{
  "model": "image captioner",
  "image_size": 64,
  "encoder_stem": "deep",
  "encoder_widths": [128, 256, 512],
  "decoder_width": 128,
  "decoder_norm_position": "sandwich",
  "decoder_activation": "swiglu",
  "decoder_mlp_ratio": 2.67,
  "decoder_bias": "qkv",
  "decoder_positions": "sincos",
  "adamw_lr_other_params": 0.0022,
  "ema_decay": 0.99,
  "batch_size": 192,
  "warmup_steps": 230,
  "weight_decay": 0.03
}
Rows from block 2 of the text decoder of a small image captioner, named by matrix and row number. Rows with one number belong to one neuron. Each number is 200 + 30 x the weight over its row's rms, rounded and kept within 0 to 999. All counts start at 0.
After each neuron's rows are labels from the 100 texts, of 14976, where the neuron reaches its largest size: "fires on" is the input token at the peak. Only what is clearly more common there than usual is listed. The data: pictures of board games with random positions, seen at a slant.
# gate: MLP gate (decoder.blocks.2.mlp.gate.weight, 336x128), inputs 64-127
# fc1: MLP up (decoder.blocks.2.mlp.fc1.weight, 336x128), inputs 64-127
# fc2: MLP down (decoder.blocks.2.mlp.fc2.weight, 128x336, transposed), outputs 64-127

gate.184,252,201,225,144,230,230,137,155,228,162,197,167,187,211,145,214,189,211,173,183,250,207,205,185,195,176,199,213,182,223,236,120,185,201,248,186,232,165,231,162,163,233,208,221,188,199,221,179,220,206,167,276,202,234,219,200,201,207,190,201,221,292,190,182
fc1.184,189,227,195,225,153,201,237,210,192,257,212,242,206,188,268,233,201,199,202,212,211,177,195,192,207,223,226,182,187,210,174,252,213,213,151,183,167,189,145,217,227,175,157,204,236,188,176,184,191,184,241,143,195,167,193,220,215,162,177,197,221,168,198,210
fc2.184,189,230,191,121,143,207,201,160,227,171,183,163,199,220,195,228,221,232,202,175,218,242,179,226,250,169,204,178,146,191,211,206,217,189,245,142,201,168,182,183,181,197,133,164,232,209,250,167,235,238,211,235,205,153,225,197,216,229,181,170,197,202,168,216
fires on: "white"; "blue"

gate.125,264,227,215,196,191,199,213,159,140,222,228,167,171,211,172,244,185,246,171,181,185,223,246,202,166,207,250,209,222,254,198,133,199,197,221,191,248,187,245,213,217,211,200,201,201,268,213,208,216,199,211,224,193,218,215,198,156,168,191,219,215,205,207,168
fc1.125,255,212,221,207,198,174,169,136,153,197,248,141,200,252,218,215,169,160,226,228,177,217,227,215,164,188,197,207,213,168,253,158,182,211,210,228,235,178,232,222,211,198,207,172,180,202,141,191,159,217,207,254,165,191,220,172,177,211,210,204,197,202,204,215
fc2.125,212,196,212,224,282,207,222,234,269,198,217,247,177,225,212,203,121,208,182,221,203,156,184,176,177,226,204,174,267,181,177,207,225,185,236,168,168,203,189,197,211,204,236,168,191,199,198,154,199,215,184,259,179,183,183,253,247,220,181,259,204,217,197,183
fires on: "white"

gate.218,166,173,224,213,212,179,206,201,210,208,183,240,205,186,250,135,188,171,191,210,227,209,166,174,227,201,234,192,212,220,179,184,181,176,187,168,176,195,251,221,218,156,177,224,185,200,181,184,276,210,203,152,173,187,231,271,199,211,180,221,158,229,221,239
fc1.218,237,189,207,220,210,208,173,190,214,200,161,196,195,171,205,158,163,183,191,206,220,213,173,192,218,166,205,225,211,237,182,161,223,190,215,194,189,209,222,298,211,139,203,226,159,205,196,195,234,177,190,161,198,211,227,260,219,198,213,196,211,268,198,230
fc2.218,202,204,170,168,223,179,198,191,174,259,204,175,210,176,156,201,183,223,237,137,186,143,219,194,164,188,236,197,209,188,183,189,211,208,212,194,254,199,188,170,237,234,168,152,193,204,175,233,200,272,187,222,241,209,199,158,217,173,159,219,198,146,171,213
fires on: "black"

gate.83,218,228,209,196,214,187,234,199,209,169,209,212,209,214,149,82,154,168,224,228,223,173,175,225,190,199,156,186,211,170,223,211,187,228,209,257,195,184,229,171,152,182,207,232,213,214,210,212,210,212,253,180,201,200,226,191,194,183,225,222,137,181,204,199
fc1.83,190,185,172,187,243,179,222,182,224,151,212,212,210,184,224,185,142,149,221,215,183,142,200,172,248,204,235,214,196,148,184,125,185,189,183,225,150,215,176,178,114,198,187,194,230,184,211,201,242,208,265,217,228,202,197,214,190,188,240,202,212,142,186,200
fc2.83,203,175,259,148,202,217,173,248,189,193,196,234,198,241,160,210,299,205,175,174,181,180,129,233,211,214,182,166,205,207,196,239,187,181,178,192,173,169,231,216,176,193,234,235,190,195,213,156,159,214,183,176,178,261,198,257,231,249,211,187,218,239,235,207
fires on: "red"

gate.238,182,150,221,144,225,219,178,211,156,230,178,192,171,216,190,137,205,175,182,252,223,215,216,231,174,235,183,213,192,227,197,158,179,212,207,222,191,267,201,208,148,196,210,184,208,229,203,170,123,207,248,182,187,242,169,227,201,180,150,191,231,214,251,211
fc1.238,197,197,201,257,141,183,217,189,183,183,197,214,155,221,232,256,219,233,228,165,212,206,152,229,178,188,190,196,220,216,245,220,127,201,179,224,207,162,215,164,192,183,184,217,178,135,173,185,197,232,237,200,210,196,195,191,171,178,217,232,225,211,139,216
fc2.238,241,177,230,137,216,210,259,210,187,148,184,165,149,189,221,198,229,203,235,230,158,230,209,193,196,194,180,227,202,230,227,210,199,212,193,219,244,195,201,221,175,137,244,204,209,169,127,175,154,193,187,191,216,196,219,208,184,132,175,238,174,223,162,224
fires on: "green"; "an"

gate.304,200,158,209,161,217,213,208,156,226,194,213,209,170,185,205,231,179,155,196,215,202,148,252,223,153,167,229,240,204,214,192,219,218,218,217,214,273,179,179,163,231,210,230,243,213,214,174,242,144,221,216,224,192,229,153,194,159,188,148,162,229,154,256,162
fc1.304,217,197,182,180,171,225,185,241,186,191,232,173,195,196,227,238,251,196,218,196,201,247,141,199,226,281,211,154,190,196,165,169,160,197,162,184,144,201,240,232,175,199,175,174,192,206,227,186,243,209,188,201,177,191,232,232,255,209,277,184,199,191,182,229
fc2.304,219,194,173,232,190,203,198,215,200,197,190,231,185,208,164,146,196,204,199,188,147,214,271,239,176,202,210,192,222,170,207,235,193,195,189,132,171,210,151,184,288,274,225,196,223,237,242,235,207,225,177,206,216,276,156,228,173,207,188,194,190,222,212,142
fires on: "black"; "red"; "1"; "draughts"

gate.328,200,181,231,168,182,221,191,215,203,164,227,211,223,167,231,210,206,223,247,212,201,183,217,200,171,177,206,154,192,255,192,172,213,188,204,191,188,197,283,199,220,173,216,223,167,183,181,171,222,297,198,184,183,190,217,190,191,174,221,221,226,239,207,198
fc1.328,198,182,193,204,238,233,210,202,199,238,202,180,193,145,229,203,242,202,237,183,197,198,245,190,178,172,195,193,171,239,200,200,194,241,188,235,158,190,295,168,169,158,204,189,175,219,193,172,228,198,210,174,183,178,196,192,194,200,215,183,145,204,228,196
fc2.328,216,197,195,186,228,202,176,206,217,231,215,204,145,243,202,174,201,194,188,254,187,200,158,212,245,191,182,185,189,143,214,186,238,205,263,192,219,195,163,227,221,150,186,195,215,168,232,184,232,190,230,170,182,156,189,227,189,167,199,217,210,170,220,215
fires on: "black"; "red"

gate.164,176,204,170,230,162,180,201,166,220,158,181,207,167,220,224,196,212,187,183,194,160,228,197,220,190,218,201,195,219,214,234,227,193,171,201,187,233,207,188,188,205,224,242,190,177,190,200,205,173,278,230,318,140,249,221,120,198,173,253,188,222,203,177,196
fc1.164,168,237,187,252,163,233,162,181,220,176,176,220,172,194,186,170,203,161,228,197,200,227,181,224,196,181,208,237,230,171,214,187,218,177,213,191,237,225,195,147,219,244,218,180,208,215,240,194,201,236,188,297,126,248,201,159,193,151,224,170,250,244,190,188
fc2.164,276,230,210,181,208,155,221,255,158,203,207,140,176,229,204,232,257,217,229,183,191,181,192,148,202,207,244,177,185,191,234,201,224,198,205,194,215,139,178,207,177,233,207,176,183,200,182,207,182,226,215,294,224,135,227,164,239,233,165,179,195,145,193,236
fires on: "white"

gate.247,233,235,241,202,215,218,188,164,195,216,152,182,188,204,191,240,139,210,183,195,150,182,190,214,158,221,211,156,177,224,224,180,148,205,216,219,207,163,205,239,204,198,186,189,171,143,192,216,200,248,189,212,218,238,305,161,209,212,204,171,229,181,205,197
fc1.247,232,194,192,203,174,153,218,208,191,190,217,171,230,224,266,210,213,202,113,193,177,153,255,181,207,209,191,188,197,167,298,266,150,193,204,220,156,186,225,201,230,186,183,240,160,180,188,211,202,251,208,195,238,245,199,168,164,234,200,240,193,184,208,167
fc2.247,192,202,159,239,175,203,166,173,189,183,218,239,207,177,191,187,113,217,174,222,215,235,179,227,205,202,180,279,206,220,185,135,200,182,192,149,185,208,179,154,236,231,215,203,206,219,229,160,213,173,206,223,206,201,195,204,247,200,223,231,240,270,235,187
fires on: ":"

gate.302,201,142,174,179,179,186,220,169,182,212,179,166,262,173,205,197,150,177,164,151,198,204,206,144,224,181,188,188,204,223,177,202,226,180,212,261,187,198,194,170,158,172,225,235,224,193,149,214,170,241,232,236,203,274,218,247,220,214,212,183,162,214,163,208
fc1.302,211,177,205,216,160,190,203,200,150,180,254,164,235,180,232,158,222,170,186,138,178,191,216,185,208,177,209,224,207,199,120,220,217,199,124,217,223,187,211,139,191,195,200,230,218,210,204,160,189,200,222,186,220,187,145,255,183,206,240,218,182,208,216,195
fc2.302,170,214,166,203,205,201,230,189,219,213,215,144,221,232,211,194,244,166,200,238,206,212,226,196,231,229,246,224,163,217,216,183,202,235,174,183,236,175,136,216,161,197,205,175,182,191,201,218,223,201,241,252,209,204,202,152,240,228,193,183,176,212,211,237
fires on: "by"

gate.319,202,204,224,201,184,200,252,206,197,189,189,225,159,179,176,126,175,154,209,226,227,146,198,201,206,225,214,184,165,201,176,226,236,208,231,188,217,208,208,184,145,208,217,218,251,237,207,242,169,220,142,195,251,219,169,180,208,168,220,197,137,198,215,216
fc1.319,213,205,192,179,234,212,174,236,198,226,249,198,171,209,111,170,244,272,207,195,224,200,214,202,201,158,222,196,222,165,206,268,184,175,269,195,272,161,268,193,258,188,207,234,176,179,192,194,195,204,199,203,145,223,214,189,178,186,195,195,180,225,215,180
fc2.319,185,197,190,183,221,189,270,174,200,250,167,185,185,175,231,216,146,229,209,180,174,192,202,189,248,195,128,208,188,203,227,198,231,164,175,216,168,242,118,234,184,180,180,214,217,206,190,230,229,172,186,189,193,206,216,197,194,201,230,203,242,154,211,201
fires on: "black"; "red"

gate.33,177,246,221,228,196,223,197,214,201,148,197,171,205,190,213,172,182,196,224,205,181,216,147,188,242,238,166,218,233,238,190,197,208,257,159,217,218,178,179,235,222,196,208,190,157,191,173,219,220,229,163,192,215,174,228,175,238,183,265,227,162,176,215,245
fc1.33,193,288,226,203,232,198,214,217,257,214,221,195,210,207,156,206,208,185,120,227,201,164,223,185,214,229,183,219,174,202,219,277,177,168,222,170,264,207,133,174,209,175,194,155,246,246,287,163,173,183,246,170,234,220,141,188,190,172,174,209,225,216,211,203
fc2.33,184,157,217,188,208,217,213,203,155,187,173,202,226,179,226,218,165,178,225,195,220,188,191,132,245,217,210,250,211,201,204,218,223,241,113,201,187,213,225,235,210,238,192,249,155,205,152,201,170,171,143,283,179,220,241,212,288,215,223,182,185,210,192,189
fires on: ":"

gate.4,175,210,215,208,215,200,219,180,187,211,194,195,217,173,216,243,197,123,226,205,221,170,149,180,194,212,217,255,145,200,183,219,195,237,164,179,243,186,207,223,164,227,191,209,235,179,198,223,248,212,186,236,208,170,185,206,232,206,207,147,224,274,238,241
fc1.4,216,204,224,202,210,182,225,200,251,210,208,209,178,208,193,278,186,214,192,227,211,208,185,203,169,199,206,193,205,237,169,238,204,201,205,217,260,203,205,220,239,168,171,180,204,206,179,217,218,230,240,129,194,228,202,179,229,203,170,171,246,190,190,182
fc2.4,188,177,213,198,205,217,196,229,180,193,205,146,217,202,237,193,209,156,228,187,191,192,248,196,231,235,199,224,319,157,217,166,182,210,208,189,173,207,205,240,190,234,188,204,180,236,230,175,229,168,146,201,260,168,199,203,154,178,181,219,190,227,233,136
fires on: "by"

gate.310,236,246,250,261,249,167,225,203,224,147,217,170,177,232,203,215,215,195,216,239,233,206,229,226,200,211,228,215,233,188,180,228,186,171,237,201,197,179,194,197,128,226,236,194,173,182,179,193,250,205,180,243,213,172,179,187,221,218,183,123,165,194,177,219
fc1.310,257,202,203,144,209,209,186,179,233,237,143,245,231,202,182,195,148,219,208,174,153,182,201,177,147,177,213,160,192,203,207,211,164,211,211,156,191,227,143,222,213,217,232,220,196,211,155,215,170,233,218,146,224,200,202,250,190,249,268,215,215,204,193,191
fc2.310,140,155,199,214,223,221,248,212,177,221,216,200,258,183,213,202,224,178,211,148,208,201,154,218,149,145,135,202,162,207,165,193,199,224,184,140,179,150,203,234,260,201,243,228,170,185,211,198,217,136,202,194,191,211,172,175,265,179,172,214,207,253,210,184
fires on: "black"; "by"; "white"

gate.229,211,250,137,197,172,182,203,236,158,184,206,199,158,181,188,215,218,185,138,237,147,188,236,211,300,213,132,223,189,205,131,200,202,209,195,150,161,242,204,208,172,173,272,202,212,234,231,202,181,221,220,174,233,210,148,233,197,218,210,221,208,211,197,160
fc1.229,218,199,124,193,163,207,192,211,151,203,206,180,215,237,200,223,213,204,169,179,164,256,222,220,284,224,184,189,204,231,164,149,209,192,178,131,168,206,185,218,199,187,186,174,194,210,232,203,179,217,188,182,220,199,217,270,216,231,207,249,223,206,240,135
fc2.229,186,161,248,225,137,143,193,214,250,213,222,134,163,133,169,219,193,195,212,208,207,188,222,194,197,217,168,220,181,202,204,225,224,253,164,218,222,200,144,224,202,199,183,220,210,216,229,244,212,218,180,190,171,142,163,121,198,213,169,205,231,214,213,180
fires on: "green"

gate.242,258,132,231,170,220,195,193,118,237,199,216,215,200,149,184,202,230,169,222,198,239,200,245,213,225,181,201,184,200,250,226,182,264,141,192,214,185,208,229,192,225,260,213,222,150,201,197,162,189,200,179,185,115,183,206,225,182,148,211,240,170,221,212,218
fc1.242,261,145,203,160,218,177,175,129,230,197,212,178,218,149,168,201,220,198,226,206,199,216,225,193,243,199,191,175,189,252,236,183,248,172,202,199,208,170,239,176,226,239,201,204,180,200,177,172,167,213,166,202,176,204,185,223,172,176,228,255,170,211,200,218
fc2.242,238,234,194,159,222,187,220,205,212,206,216,237,232,173,208,159,210,185,186,234,230,199,181,186,229,240,177,176,213,172,153,182,167,168,200,197,178,221,194,189,207,224,193,252,200,215,174,136,144,230,215,196,194,194,193,186,199,221,226,203,240,219,264,192
fires on: "red"

gate.266,280,211,185,200,173,173,151,210,195,191,247,224,189,220,187,197,221,192,196,186,172,202,169,215,234,235,127,239,152,179,215,180,201,215,240,202,191,204,155,232,233,180,229,227,258,215,218,194,186,153,177,223,252,151,218,189,200,236,222,253,162,185,222,151
fc1.266,225,210,143,192,141,159,119,221,218,146,179,166,236,254,203,197,157,233,217,205,195,194,243,195,193,209,150,246,156,167,175,150,169,245,225,193,196,196,165,242,201,154,223,204,315,213,224,192,161,193,254,198,251,213,175,208,214,260,219,201,207,228,200,115
fc2.266,268,112,194,199,210,196,162,222,199,180,202,196,204,200,204,229,235,221,181,194,189,192,195,215,220,183,156,191,189,198,230,281,190,219,173,221,180,233,172,191,240,174,226,216,244,214,163,200,227,160,202,212,189,172,252,186,196,225,154,233,205,175,208,213
fires on: "green"

gate.167,180,201,260,187,188,189,180,208,161,230,230,158,249,237,193,197,204,230,207,226,259,276,218,213,243,183,223,181,211,208,212,181,233,166,228,197,173,198,202,242,200,138,189,169,217,249,179,232,195,236,203,185,205,171,250,240,188,164,222,180,213,188,210,164
fc1.167,212,220,263,182,219,212,176,163,191,204,266,226,213,207,226,153,164,195,178,167,219,216,193,230,247,278,207,186,232,227,188,218,203,213,215,198,170,176,170,232,177,171,168,203,208,215,195,173,182,192,186,221,209,197,206,243,189,179,225,109,188,189,265,146
fc2.167,238,207,124,244,191,149,200,217,242,187,193,222,214,225,173,201,265,159,205,203,209,176,168,195,215,191,219,185,169,194,218,160,209,181,202,201,178,223,197,139,218,221,230,235,188,199,173,203,190,198,197,201,191,197,173,138,230,230,172,203,202,245,237,191
fires on: "red"; "on"; "7"

gate.84,178,241,184,206,153,220,188,192,199,210,177,160,150,153,188,282,188,183,224,214,216,184,195,179,268,232,168,162,126,235,211,208,179,182,192,182,202,205,264,167,205,202,185,175,141,174,232,163,182,229,179,204,236,220,236,203,177,189,235,212,240,183,216,253
fc1.84,189,201,235,240,180,217,165,177,213,153,192,170,160,208,101,221,232,175,215,197,210,217,229,158,200,198,146,207,214,192,209,202,168,179,201,215,207,212,242,191,231,178,213,206,155,181,187,201,207,272,222,237,246,195,219,191,110,195,180,195,209,201,185,197
fc2.84,173,196,170,203,197,207,170,189,213,270,179,217,188,208,162,177,190,204,196,203,213,212,205,182,176,216,253,203,212,198,215,214,179,213,182,159,235,207,112,199,209,224,240,136,235,180,178,200,234,196,160,212,195,205,230,195,215,182,146,198,225,240,177,212
fires on: "white"

gate.323,211,243,224,208,186,176,179,275,258,182,190,213,168,214,146,217,162,231,182,188,161,186,224,160,222,146,171,210,167,221,151,242,182,201,211,230,173,162,199,160,235,253,207,272,238,219,220,203,243,188,216,155,253,167,220,210,220,171,194,250,180,160,198,200
fc1.323,208,194,225,228,229,185,186,205,229,181,170,170,206,204,196,187,244,197,193,208,226,172,231,135,204,194,220,216,261,176,183,205,206,211,235,209,195,184,163,141,216,197,176,166,231,191,163,240,214,217,148,248,197,241,232,104,213,222,217,232,208,213,149,229
fc2.323,199,272,227,184,238,182,175,194,210,226,187,236,207,201,183,197,92,212,206,170,217,220,216,182,166,179,179,216,175,225,212,188,203,208,196,172,239,194,162,246,172,166,257,200,211,209,237,208,263,170,198,170,224,185,199,234,202,188,175,243,210,164,206,202
fires on: "green"

gate.48,209,196,172,128,183,180,231,198,194,226,197,203,223,208,172,273,177,176,173,210,199,175,157,282,181,110,221,220,201,192,221,254,251,270,181,221,178,136,151,169,236,191,131,210,203,208,191,205,277,190,224,168,202,167,238,141,225,240,164,196,197,205,231,150
fc1.48,200,159,276,247,233,234,222,216,219,230,231,236,186,195,143,150,229,156,209,161,203,191,191,179,186,220,158,209,240,177,209,183,154,173,200,168,145,185,212,242,218,208,211,184,165,193,253,201,218,201,163,197,212,265,179,219,159,233,187,241,180,232,208,258
fc2.48,230,189,130,165,174,156,231,208,209,197,185,182,255,182,187,218,171,204,184,190,196,198,225,200,190,187,233,208,187,139,157,224,203,217,170,175,257,193,196,146,164,214,162,241,195,202,155,212,231,184,239,148,202,207,202,175,239,210,225,199,240,184,182,112
fires on: ":"

gate.251,198,210,175,196,199,227,152,207,186,200,211,171,258,205,234,224,185,243,180,221,215,223,206,247,241,143,215,206,195,195,185,188,224,158,239,250,176,230,258,173,203,193,193,155,188,186,198,298,172,179,212,178,214,230,210,209,245,181,180,192,214,176,222,176
fc1.251,198,190,228,180,184,212,155,188,225,169,165,213,123,167,221,197,239,198,212,159,209,176,277,149,231,232,193,172,193,231,260,192,194,188,187,225,234,184,225,178,122,179,229,202,185,197,224,183,201,221,163,159,190,187,216,263,189,219,182,225,170,170,214,198
fc2.251,178,224,200,180,189,199,176,260,254,230,255,129,186,172,173,181,136,273,205,249,196,201,212,207,169,169,221,210,177,148,179,196,175,235,214,212,191,207,186,225,238,234,130,239,248,251,156,202,181,194,158,223,225,279,182,153,234,206,166,208,212,206,195,227
fires on: ":"; "black"

gate.44,206,178,273,166,190,175,215,183,201,209,230,195,247,210,249,157,184,223,207,208,190,238,138,170,231,140,202,189,213,192,247,203,203,161,212,217,185,157,177,192,216,221,191,230,196,190,191,230,167,166,138,189,175,192,215,183,150,203,187,226,168,261,221,220
fc1.44,194,224,233,228,254,193,206,215,208,205,185,182,157,198,198,120,171,153,232,171,172,154,209,168,298,226,209,179,199,192,228,165,236,166,254,187,215,205,234,183,156,245,209,183,273,247,238,197,211,249,159,178,213,196,193,165,199,159,183,195,151,155,199,221
fc2.44,168,150,133,153,219,205,199,193,190,193,210,249,231,191,160,229,166,181,218,196,213,170,175,152,204,199,188,209,174,219,181,197,195,193,163,210,144,223,174,240,178,167,205,195,215,195,228,248,215,163,230,204,206,202,242,264,172,236,233,244,259,212,196,204
fires on: "black"; "red"

gate.258,184,254,208,180,185,180,232,203,192,175,192,164,177,182,188,218,184,184,147,222,221,201,209,221,185,199,221,157,213,227,219,239,171,183,140,189,164,212,200,178,217,226,248,164,202,203,199,145,220,213,203,215,183,220,167,213,237,195,225,113,184,207,182,216
fc1.258,210,259,164,158,199,191,264,169,224,197,240,163,179,184,163,236,133,206,213,224,191,194,117,221,177,242,175,175,171,210,209,242,159,178,160,173,157,192,230,193,217,205,221,181,188,204,211,116,195,234,208,217,184,245,171,190,267,208,262,170,206,226,151,205
fc2.258,199,185,212,172,225,235,166,254,195,202,168,237,277,203,169,226,198,176,191,182,277,199,199,218,209,205,153,180,211,247,199,178,175,253,173,200,169,131,212,235,202,221,194,220,222,175,212,194,175,201,153,160,185,151,216,194,191,151,182,207,146,199,177,211
fires on: "by"; "4"

gate.65,192,252,198,218,236,236,189,213,215,214,195,138,316,207,208,231,185,197,182,165,168,173,222,242,194,177,212,250,124,173,268,193,209,158,225,230,156,160,237,208,194,138,175,179,188,190,218,196,220,183,177,180,188,191,272,173,196,219,180,160,224,139,234,233
fc1.65,150,258,173,200,143,208,194,204,210,250,167,153,205,228,245,194,164,230,228,198,183,200,184,199,177,222,240,183,174,194,219,273,156,163,196,215,190,148,239,173,149,193,218,207,228,179,187,256,228,245,222,201,195,209,216,147,209,131,184,208,258,140,181,207
fc2.65,260,249,196,210,211,216,170,158,172,185,261,277,199,206,154,207,194,201,160,208,181,205,216,196,190,163,180,214,272,193,208,166,183,219,144,171,209,246,195,170,228,240,227,204,185,204,226,190,209,127,155,203,245,187,159,197,237,187,221,196,172,221,199,187
fires on: ":"; ","

gate.60,188,237,200,238,114,202,183,188,229,210,170,190,158,179,205,220,182,183,196,191,185,215,198,200,191,185,219,197,218,178,201,164,231,119,213,167,232,203,228,126,223,254,243,196,181,215,221,218,197,238,190,285,155,236,221,149,202,170,214,205,255,199,191,210
fc1.60,215,134,214,163,254,198,176,215,205,209,215,195,242,206,202,195,194,225,190,206,194,193,232,182,212,199,170,184,168,205,176,232,198,244,189,209,173,211,197,254,173,160,182,210,210,171,168,185,218,142,213,75,257,157,193,258,216,232,175,231,185,171,203,202
fc2.60,209,120,199,143,222,197,224,177,196,225,223,175,204,318,188,210,209,205,207,202,211,205,169,192,212,212,246,184,192,202,206,207,210,221,210,203,197,188,224,230,202,167,206,201,224,201,206,179,200,119,208,2,247,134,196,260,244,247,190,198,197,198,204,209
fires on: "white"

gate.315,193,234,191,227,188,202,177,208,185,208,188,181,212,218,189,243,235,193,193,186,185,193,173,249,243,210,128,270,234,201,229,193,236,230,184,185,180,217,161,145,167,136,185,165,181,262,217,185,219,235,159,182,168,192,194,212,192,211,161,190,191,150,192,192
fc1.315,154,203,234,220,192,140,158,200,197,211,201,183,216,181,211,240,221,196,233,218,235,217,156,228,220,214,153,242,203,196,220,266,222,208,150,205,219,202,206,189,200,220,236,180,149,187,211,250,193,201,195,191,235,230,164,175,206,141,161,193,164,147,183,209
fc2.315,197,195,217,185,229,218,248,179,236,195,218,231,202,235,186,162,182,168,236,174,180,224,238,203,195,216,224,192,144,209,225,134,218,204,223,180,144,198,230,188,205,180,214,136,160,215,225,159,257,153,165,216,166,128,184,226,163,200,230,222,236,171,199,202
fires on: ":"; "a"

gate.232,207,164,197,196,211,177,208,174,202,182,165,179,207,207,207,212,180,275,201,197,185,213,146,244,173,222,204,180,205,174,209,202,206,234,182,173,149,235,201,195,192,165,208,178,187,197,216,203,202,149,233,188,209,196,184,180,187,208,265,167,244,221,191,254
fc1.232,179,243,218,241,155,157,205,194,147,243,224,197,197,209,190,228,195,212,227,155,198,177,257,177,223,177,184,239,194,200,196,223,208,207,231,199,204,185,214,214,269,216,176,198,225,218,211,249,208,169,188,195,190,213,196,256,172,173,155,225,180,207,180,172
fc2.232,180,198,211,194,211,238,208,173,232,198,225,206,186,228,123,220,202,220,220,182,205,207,204,194,162,247,245,202,187,198,168,198,178,200,243,188,254,173,190,205,165,179,187,189,156,213,141,155,208,268,149,244,236,242,235,168,138,192,134,161,231,233,186,255
fires on: "green"; "a"

gate.130,198,222,142,204,202,222,198,184,202,231,185,273,176,214,163,139,206,202,210,239,221,228,173,290,202,270,221,158,195,189,164,155,153,166,213,173,213,227,166,164,194,153,183,156,204,160,182,202,208,209,212,199,169,239,234,192,184,208,243,137,220,225,176,205
fc1.130,197,177,194,174,225,229,200,191,218,180,128,251,174,227,170,167,232,189,186,178,171,195,219,188,210,184,220,184,172,213,216,182,218,246,202,191,153,208,222,216,196,195,239,236,198,230,169,131,136,227,222,223,214,223,183,222,192,267,201,161,160,265,176,183
fc2.130,112,181,186,186,226,247,198,246,241,218,171,222,202,220,227,209,125,220,148,204,230,186,218,210,219,214,232,231,233,219,211,203,169,190,198,190,162,182,141,254,235,208,206,169,207,190,234,258,220,227,216,186,242,204,211,214,235,196,175,218,172,199,190,208
fires on: "white"; ":"

gate.189,209,222,190,236,208,165,177,244,176,199,240,233,192,200,177,158,194,162,240,188,180,137,186,199,237,165,224,113,216,175,240,151,195,227,195,249,218,216,216,241,195,168,217,194,264,245,179,215,241,187,204,196,174,191,186,255,214,176,239,199,175,213,172,186
fc1.189,228,224,138,167,191,221,202,228,175,262,167,161,231,267,190,220,203,179,171,205,242,235,184,201,175,204,154,279,210,212,163,191,192,165,160,220,140,198,178,157,194,229,198,226,210,192,196,197,168,220,205,207,193,204,179,106,154,153,216,232,209,194,242,266
fc2.189,227,167,199,205,214,202,223,190,213,183,232,218,216,229,202,193,201,223,197,232,241,236,149,209,183,225,227,183,185,196,173,183,217,133,253,196,190,196,295,209,215,213,185,209,201,235,191,193,186,138,176,197,194,209,187,194,193,175,179,145,173,211,220,251
fires on: "black"; "6"; "7"; "in"

gate.62,233,189,162,168,155,179,219,250,239,198,231,186,219,207,179,182,162,239,204,184,168,161,216,184,240,209,129,179,192,214,208,157,200,198,182,226,154,241,171,242,206,197,231,174,247,224,255,156,205,165,192,229,150,171,211,162,176,233,195,216,211,186,166,163
fc1.62,235,207,257,226,234,219,217,181,191,254,165,217,205,228,186,182,215,234,182,179,226,200,202,219,136,200,269,234,227,207,186,195,190,220,244,211,233,189,211,194,230,201,189,217,187,144,155,171,257,199,182,177,233,244,209,172,180,133,177,189,224,224,221,208
fc2.62,210,253,198,213,272,200,228,129,234,179,145,237,191,311,197,202,257,196,193,218,213,198,131,203,172,195,279,194,160,204,198,206,207,210,204,206,246,207,216,169,226,180,182,194,196,202,206,183,203,226,190,198,167,191,212,209,158,170,186,177,204,208,195,190
fires on: "green"